Weights of a small masked spectrogram model: activation relu, 39062 training examples.
Rows from block 3, named by matrix and row number. Rows with one number belong to one channel. Each number is 128 + 24 x the weight over its row's rms, rounded and kept within 0 to 255. All counts start at 0. Numbers have three digits each. After the name is the row's rms in percent of the matrix's.
# convs0: first 3x3 conv (model.blocks.3.convs.0.weight, 48x48x3x3), inputs 0-6, a 3x3 kernel for each
# convs1: second 3x3 conv (model.blocks.3.convs.1.weight, 48x48x3x3, transposed), outputs 0-6, a 3x3 kernel for each
convs0.0 095:133130149128104110111121100136095107120103130129129138137110101150131109125161132133123133145083143150113139168159145132142125138125115119081110157137123108163103120089126107130116108156144
convs1.0 100:091094117140138114139099120141111138117135159110094106133148127148129107121161116116115142147156118126163131147135151121151133102116096138121151104114104113120102101116144149137094091101135
convs0.1 111:128116112133085108116086161116143142141141104123136136128204123119160138111057126137124125124141180116106118159117102109133112088135108145132155148136108111096170143120133133132110126103124
convs1.1 110:153112107158148104121094121122120129122177133126153151141149146134101140111125114122127086111117079141117129125161082127157124138126155107110107129106165146079147134100141123135069131083101
convs0.2 107:161129127124120070114070152105119135128130145127124098102114126133142145130140101123130128121150143131098129108134123127134131132154120135112093133159149153169140120139115151122085149060103
convs1.2 114:117113110133099129135181127132135125159163129112146137132127148095129121128138094143140113136150126136097131123157108118106148130085105117143111130121130142117122125147113147143130143090126
convs0.3 107:139103128116120150140122145133104122127128170153097132140107068125123111132141112138134134122167109129145122145041134120124125113138114111154126130103136134137130123119062137126072120147145
convs1.3 116:132194119143174128092124114133161127128182118076140140207152119181145120113160116105127105151094141127085129158092109143104125145135137071174119089182120119138122121072138158134139151111134
convs0.4 101:121103121141100114112129121123069171138122159136133164138137126128103122135126117104195104133159128127181120148121128112108133100148145143132087094140105135136138113121129109130129115146126
convs1.4 108:123079104125125121138152146080105131086120156092109116119083137118147124149183127102076141136080109160068147095127161109078125115125140119119132131121149119083116125121139124115148123148129
convs0.5 110:127124140140138130151101114120128083120129155111107166138123149142109102127150082127094143136180156153165202100164135153104130152088146127114132121139122102124143129093126141153150120116126
convs1.5 094:088128116128112134134078130155127140108120132141154138139106148173147118131100117065074147103084120115095153152087132142098122151085136107125131120126150115122130130150140113115127149146135
convs0.6 110:133132120156133161126116125137133133098136141134127121130129144148068122123149124123121147142146131129101094143141124113136160154156116077127121134080102077133130130120076129102126111140131
convs1.6 104:129143150129154127117116129137080108114109125155160146114083128176125106121142121133111146123070154117161136135110156100100179099146089132137148131186088127161122104123146104129145146068120
convs0.7 100:142109123135135134108186167127158115157115105130106139156143133107160139148146153117125147111156072092087128106129155120149143136156144133112123119133120140076149137107128097114132150085114
convs1.7 094:150138093150159111124135099120053124109105135107103139119083148088083116145135095156161138118130129113114138134146142138120112121120139132162101163139117144205132135150105148136102147106136
convs0.8 099:123111113136095098122134108117114124144130116125140110124122145141125065118104131142146123132134097102114096163147104130147204160165104136112128098196081130103152127133166138131083135132146
convs1.8 105:155125129126127118075146150119111131133090109112162108128137128167089131094128128151173145066155138122133115129141112093166161133159085133114137114130111172183115124150117108126118103122122
convs0.9 100:124126127143077115118164135135111128125138131147127109119114152128118144108125122136116108116151143145082121107130108125187122121130141097139117138133087142092121123116144126156068116139163
convs1.9 101:110098141146092132169154130144129117131140125137135134122117128135088128154124114136176115130127124120113133146128166138177099133123120161137126131177127123131159108134125121097152142158129
convs0.10 088:121183120153140140135117168129122128123134154127149149123077129117034156116096111118113131148076154148063128127089119128108121138175124097120125134123121137083148139124143142102119125140114
convs1.10 094:138085142106128100170116116099131103114137147134111133126130146124061140161095145168153083116179123147210123137154066102137098140141125126136133152129138135133122172089087107082123122131123
convs0.11 090:145112132136165136107161183104123139140121146121156136131158117132131110138094124119133127109127134153135110119135149107115159148114151135123139084144143146152114146164143111132151140081112
convs1.11 096:163113134137124122139146129129120123153125116130111155153107131145109133143065103133126111131132130107116106143168108112131160148127194151148111137193151097115108112141134078156138133167120
convs0.12 090:117148170131131096150122106139156094129096141107128113111102139143196137119107151103115139117121133147143122110083138117108120125126115138085131184132121120124151126112148159151147126125094
convs1.12 098:124127116125160142119029118127160113122117131127144125116103130149134104146170138123113137113069162110104150151164096130122166132164138124137140107129104095172147133121145104113119118149132
convs0.13 116:139112130133100124122136142118135185128116189141086116128079090117142114120160171152160106121155115132119115112082113120123118120175101126167121106089158114138119129120104124116112120106131
convs1.13 106:134095147133123114111110101150099098137149131178148128154104120107136134109135138127130145124102137138154133150057136152117128129102163103137118116163132138132109124138132148147125145149103
convs0.14 091:110154137109159134115158161132143110118141114145133120128103109131127139111140119141066136138050132105097148102151139152143094124072085146152133116086177150119115144135144132105161110132145
convs1.14 099:110135097116113122138111139106145156099116126111104141114142106133194124121150118118022135160083119124104125135185122113125131114131165138148090119133143122093137132115142143185139121128136
convs0.15 094:117175118132129143167128151120098147101104140164112135145126134150128148125135115120094112124058116117061143095184136118143146152122134129118128084099133145154091115083155173146151133188127
convs1.15 089:121148135156131135126105123149163117127094132131137117107154119111167098116141098118154135133067159168016105113183118133144115122150183132139113119118091127115123111155140140135106152131151
convs0.16 097:125113129115128106102121131140117118105050150125113157141129116144158137138157121134163167125126135147162168119112093154124095113082147123112117137137168142106092169094145114136161122146141
convs1.16 097:094128133119124109124116116122103149108132142108110144107125146155149139163182119059050136105098128121131122116166155123146118138125176138108136136120127107119133158179171126169121103121138
convs0.17 102:149106117117146095139141101131097097135073100129124080156166149133159179106062116129118128125117163117132160143127125155136134108150102141117150054113120152148132136144133136167135122145112
convs1.17 096:118142195128106148101129129126144150127149096142092146118122111123160150162158147108223143117144107112135115143115127152092118123119116143119128141118132136091132140131089122158134122177129
convs0.18 092:139107101093148132121133111126135132120111144133158124133118131111135141125124129127153157087127148132126121124120131134085139079115119082181092135182111137117111144111136130082115109112128
convs1.18 087:099127117139129148136134126144127090116179129132093135097144154130113099117126099130127131086125168122083120130138173116133160138119113126108108113164098133121125126139128153148103158134142
convs0.19 107:134127110124161093141127145128105116134106133128116115100134148162098111142095139122141148114125105138124123101111116129160131135079132096108093114193103131119128131103100132167110137138136
convs1.19 117:127096155111153159149046143142128130119088136144128151129154097132170118085110139127127129127145144125125122109145121122152108128137131117127124131148124105122144101082134108069162145097102
convs0.20 109:126121097120138124094148105125153142133138120137075140145062130117128105143194150107142136140154131134136138135179137142136094128097145132167114114116110105112119116115146124085129137189107
convs1.20 109:157125156114102124146145147146114127160122103122078140100141122129191142123216124125147136136111123120118137122126107134113116121082121131117133124106121133110085151122144117132129128163133
convs0.21 109:116139123134187153147137122117112167129115129113126127125120130135114152119116125131097114115118136120146117097144125113185112144093119167146132113089123117071143122133123111141156127114100
convs1.21 099:161029154102139113128115157125138117127195161110152138140103145118068148137132122126124137145143123131126158148152121161115164127082120111120177132117079132117099132105117128143102127140136
convs0.22 112:122103111109122185102182181133135129116176117155115104119122144113140130139118142118089156105207100123099105118097122127151142116140122145158148119147088180127134130134144126121151134117114
convs1.22 115:183138086163097138114104146127100114149167149138185140160094136129093121129147132129123125142137110153102149136116156134115096107070101134083098165101149119098153097084114118117128137138117
convs0.23 109:151107134147137136107113105137112233105117184139120112125099113126107121132110144152088137126122141137103089146068133145094112136157120148119175127119124142162132138132132127126161139100121
convs1.23 109:120155129138088133137091106133129143116114138083114114093131128149140142144133130123092125143140147115146132107045096121129108125126136137134122142121125116121124116100133151172111120157119
convs0.24 087:116105135140114143141135130155133100098214154131173119141102129133162069138129117127125123092159090133181099124166157159085129148154121090151135155160124114117135135113125137151165130165118
convs1.24 084:105147139150102135153152130151155113137082125098080111146144104127078143106130145172081094150148102133112122135144064121146079115132141155116129172112139123137130127079117083070129142110084
convs0.25 089:092097145140150110145105111116106121096209159140140147140110134095115100120164127143120152089141119109118127177154131137135156132170130131114156137119128128145142141115145135168154088165151
convs1.25 092:159136128129112111121126134135139120125116193110091113147110118134095142162133111122141120144157095134184119130111070126146099108083070132121115114131120136101100114112144108095087111124131
convs0.26 095:146143103140112143125070137131168131139174154107103121142155126109102131135147121105158112123129142133167151127124137136119105120159111129164121126123128101101158127123133098071110145129132
convs1.26 103:104129118125134132122102104132186172131103149134136155107123116096113141123125145112063126134174105144141137150101099111148105118117120114147139123118114135097133125076131142087145129129134
convs0.27 092:130143118115140138122116137112118132157115134132139146134085157103196119109137092152120138147143105132167140140117138136128144117138106153157086097132182133169117151079122126137138143133131
convs1.27 102:146152111128148168112115119084205146112124143137109144152150123109106134136138159108069164134103114140127131104127135118151165137094124128131152113143131133108140122088133179179111111155125
convs0.28 101:145121110122109109131174120118137143147065156135124142149125149122085100140083126124132102152089105123132132162150121148093083164115109149123122117127155122170105151066149107095130126142149
convs1.28 109:102113132144092107141171165113127107137112128136141137139158109133046125102086142124131113189105096125109113147127122162124084125131104155122130153135145135149125149128113137057117134141111
convs0.29 106:124173125120181120112141075115142134144069166157073122116158123159238203126187138116120109123089119128142133123152109138074138132115139123147118108121139130136115143079121135135122130146146
convs1.29 098:132125124141109131134107128144102135130110136128110158124086122083096139093123146163144162163129136115149117100093123144073111111106127116130115145132127144145109136117134103114089139140111
convs0.30 098:180139173110149196114148141136139143109117110138097126127147145115133115120144106102147125124117120121103122112121149121084136112149125128144113108101109144124148120143127125139122112132105
convs1.30 098:151152149106078121145113135111107145110140133101141151143126137137128144073095130110124103128165150136103098137119123107158103144145127145126094145154166127098125115126134154102128129092083
convs0.31 112:112151141142186145131204137097116147149137159123149124141130126132196150124172140105202116105147119126145117154147144137140111101093150153159105130150136097171149121093137147062105113096148
convs1.31 107:113082128151209106101143154074128130096109141108096135118093102135141129119164136131146102127110116155081169125111125122134134134104102093110144144131116161079126117126119096123122129149132
convs0.32 102:111137125135165135112112127130094114108161136116099130130111161109090134117142151151091149168166121122132096105183106106166144137171099127093119145108128129114102135134087114123105142140110
convs1.32 100:130104121148149142124098122123152121156139117135119126131157154164145166156159130120106115111081116124146092140171118108104176113134171118112132123144121129115119139135142134140097131166126
convs0.33 105:139084131118177112132148119119154103125081124130115138115108119147114116142141127148132118166120148114111132125096161130123113136095140101164072112171138142130146128153121141157107125128127
convs1.33 103:124083116153091142112188156120096134100149115130140123110099129162121114152129109091159143143148113117163151119099137123093120109108100129148105131123114123123102144152148120131111154098127
convs0.34 086:110175122086180170143157157130137084132146062139122147128116124140108088110122137118160136109092108125128122094159118091166154111109119084122088137112134088119130123142135125115102126121150
convs1.34 087:073115116117124185174106115157135134149041109183152141115091122153125105148082124125126084142142158110140132128130111113147155157165133137139095144129136114095147157138112133154105144167124
convs0.35 095:137125124131137100100151146129130120116129161140142100116121135127150159148120131101193116150150134120147145085091134144068124127131156087139137122143123131172125109133136117145127094120157
convs1.35 094:124061116133152138131142124119082114101152097128120122128100096124092094135121115153072133133096098149095120122124169140174123160146099126079124115095099151136135151144130118082117164110133
convs0.36 101:109100115134174131130125135136158133114086143132118151106102150153174118134137139124153108123115142121102121106086101113145084105105146139109158162116128116103118127129116165126150146160177
convs1.36 100:147143139125102104130120130127116100149147113141148113109104114127110100105167101135154132112107117105122086126187095144146149099160119143159123129112104105093122050114104069115083104123115
convs0.37 087:111136107127132101128115164120136088100136119148151189111161085131101104139133121127143128140120117124108133120115107119118114154104108120101130145165131162127120124172139130149141129067110
convs1.37 098:088147139126125140126159128169152138123116164139161114123135134136146151110135139142177110122138130133119114136100111141111069129130125129066137113087141110125138114108139112111128146112145
convs0.38 087:129167134089200111125136129136118112100162126152129146121144121136150054135115136128110128151127130128113106146184127137130131133104143122153129123149154125122131146080118126069094133133143
convs1.38 097:144113113129109126100122112115182124161148128127081136126131131115145139111129110155152101182103087081135128122175101110122108114062149111167100128115140146079161101120141113130124134164096
convs0.39 107:161117120128160094138172130151106140120122146124123123121180137143122138111118136128142112138111159133121130133147126125105113139134141116133147111127137109052109145108143108135121152129128
convs1.39 100:124129118131204104112109126124057117130150127076168126099141108094103102129107101132181131119097150157136136120125170171153161138126108134109126103118135128166142139060109130181151111130111
convs0.40 101:101117112086171123116100126149123116142138118139223081104093139196188129148156143096134130144111132103145136118121129116161110168123110122131120108114118137103150147120126108133099123108160
convs1.40 094:153134090125177117139165135143076117102121144126148116125080102135111097148177118128165102121128110116105104124127106154109116129180104119103130150075125123135124146136098132094093120113132
convs0.41 100:148110092116130167152124116137136142136120149115138136109118128120139109131155122151108133135168110116136104126152126127159123118171108076140127095114128118137121138118156115104127131109105
convs1.41 105:128147085108086122138088095121148127129110122119113125157167122116143125120142136127123150137064125137134132128129173124137127086113121117115110133135140158122074135104099099095147134113134
convs0.42 097:139160143128164131134133125144120140136122136114178131154110125100120116112135108131138124135109134157185120134134147131177098093149140159149166151145120128093159120087125128176107163155133
convs1.42 090:092141139158147124083135133120145132160115127147119111173117158134146139139159096106155128123071132160112137096091111136142175136164159112134144121098094123137112104133126120187162155149123
convs0.43 084:099149138151147128165182126079167112089172194127101125113128141179091166122118090122178120090116127125156131116108134103095119140115131097107110127128168077113135118154149122086177083123116
convs1.43 089:122113146118084109091113090148175100094100136150126163146172151108195108112111130113117126144116097118068106107129095130118175135139099128138123126099123126148153154152167066123101165146132
convs0.44 103:124152106132196146127065075153096139133140137116106128119141139122115124118157127128128126132112124111159147161166133153145133133125137162147123117173107121106112121090087128179136145127130
convs1.44 092:120164125117164159148095161146216140129102128125102091107146109104146125119183135102140140117145126118122131107147142162112145103114110124124074142110141141137154132150121129138134122144138
convs0.45 107:129131161097128128094109135148118123133124125144172111115111122123107119132250137139096185119137132108140142133147105131158127137079125121140141117147110131120096154116091105129181130210136
convs1.45 098:133168134130137144115135140121162109143121137135115124097183130130174109138226124150152089096139089145144051134144112126154104142158098146124143127121147131104139100087132209157112136107111
convs0.46 102:113132136135171139103169124136116100127138172139128157143125113111170183142150139148118117112133132116160127130162111141154102146164142088152159108186108122157109129084122128139140118150145
convs1.46 093:142150132115137145118167114128142134152132125098106138191105114144122138208106143145108087161120109101126161111118113134133132162101121122159123121148104125175116131132133135112145110152125
convs0.47 096:152147145162172128137158112112144120152178123113190142119095139103099109124081126126111160120084117119094150133154119129124106174109134114103153113147124105180134137141148148124182146158178
convs1.47 096:126107115127110147102131105138067120109092127144168125137086155153025136115066148135136153107162124115120152130139126145135148151122127108104147157143148123148110114121139131109079121083141